config.yaml
dataset: "dead-leaves pictures: piles of overlapping shapes"
targets: ["shape", "palette"]
conv_stem: false
beta2: 0.95
eps: 1e-08
adamw_lr_other_params: 0.0013
max_grad_norm: 1.0
adamw_weight_decay_other_params: 0
Rows from block 9, named by matrix and row number. Each number is 500 + 50 x the weight over its row's rms, rounded and kept within 0 to 999. All counts start at 0. Numbers have three digits each. After the name is the row's rms in percent of the matrix's.
# f: spatial gating (model.blocks.9.mixer.f.weight, 36x36), inputs 0-35
f.0 084:593448490486486496224494509498496492471490497496483502499493496498498495499490504493504495489502496489509500
f.1 086:460593458495505492493224505501505495488492505506496488494490492495484497494496499490493502494491501486499493
f.2 081:495448598457488494504499228500504494487485489500496504492485496491495498503502489496501494498497493497486500
f.3 083:497489452596459489494498491228489508505502490471494500509498495495496493494494497496503504484490497487499491
f.4 087:488499487455598448493502506501228498493499498502485493494503499491504500492498498494497503492493490493488501
f.5 081:494491495492462594496488505504503222493491488498489478498495498490498499487500493505494495485496498484502488
f.6 107:297483512499501493581473500501506491300485506500500502484499503496501501504507500506491504495489498499494500
f.7 112:484300503509501507470584471499498497497301492512499504495482504501506497499496485494501493497493491500495502
f.8 105:507490295494508498506473585477501495497498305482504497499488479500495496496500500494505501494501496501497493
f.9 112:498510492290500510499492470578470508507502490308498507493501500485498505496500499499499502498498490495494491
f.10 109:502505515490292500486509498476582473496496507494306491499502498495485496494493497496492498503491498495497494
f.11 108:501499513508488287498488505500478576514484502505488310501500498502497480496505506495510491498502492498491494
f.12 106:478492503489504504310494503500498496587466500499504488292487502501500509484489493502499503499499501490499498
f.13 110:500486487497492502492301498510498496472582469498511503495299498505495503498487496491499511501489500493501495
f.14 108:492500479500498498503500297495498497503475582475501510505491301498510498496499492494499498500487494500498497
f.15 102:496500502487499498493499492299497509502497476585469496493501495301492506492509494476497505494499501500497497
f.16 110:496501503500494496494508502491305492506505496478584471506495505493294488496497495504492499494504500494497493
f.17 105:495494495504497476503493497511492296500496503500474585495497497502498305502502498499497475492500476500499494
f.18 104:496499499501487497479498499499497497306493499502494500579469502503507496290498508499493496489496501496502494
f.19 109:494509501500493498505492497502501501493296488512498489474577473502512489502301491503497494494483494499500497
f.20 102:499496495489498495503499493499502500512498306488502500495473585466497504504500295490513498495501487498495501
f.21 108:496496493489509492494504499492501501493512492298501504505502474581472498495507503300497500498503492484496491
f.22 108:498506494505494494490496505502487501487498499495296495491501505473576476504495505496301491498504493501485488
f.23 102:499496504489504489498492504513491487498502503501492301496511498496473579502494500501505295493495492505488489
f.24 117:488492488499502500500507497500515499481495494505505488307496500505492497579474498506495498289497507505498500
f.25 108:496499493492499498503500500501504499497493492499499498497300495504496499473592476497492493498301498502495499
f.26 111:498496497497495496506501491494495490506499484500502503506495300497496501501476580481499499503495295500508499
f.27 109:496501483492494499492500507499492499494507494489497498494513495307488506503498473591470507497507495297499512
f.28 112:500503496502497496506494499494506499499495506501486490492494509490302498501489492474586468502502499501299498
f.29 107:497495489488493497505496498497500499497504508494493487498500499508490305500499503501476579499499499510493291
f.30 079:492503501500488496487502491487500484481486498488492490473497501496494495218502512498505500579469494510482485
f.31 080:495502500492488496498501498489491499487495496501496493486489486503484493487230502508495487446599457490486501
f.32 081:500484497501500497496502488499497503508485496489491499505486490493492493500491226502505494486448593456492496
f.33 080:496488507497488483505492494490496497479503500490501496501499489479481501489509480225498505498504455590465495
f.34 079:496496493489493498500494493497499490498495499488489497494504489488490492491500513488224495496484496461593458
f.35 080:485496501494503502490486497487491488497506488499502476497497493501500473498501495496501221502498495499460589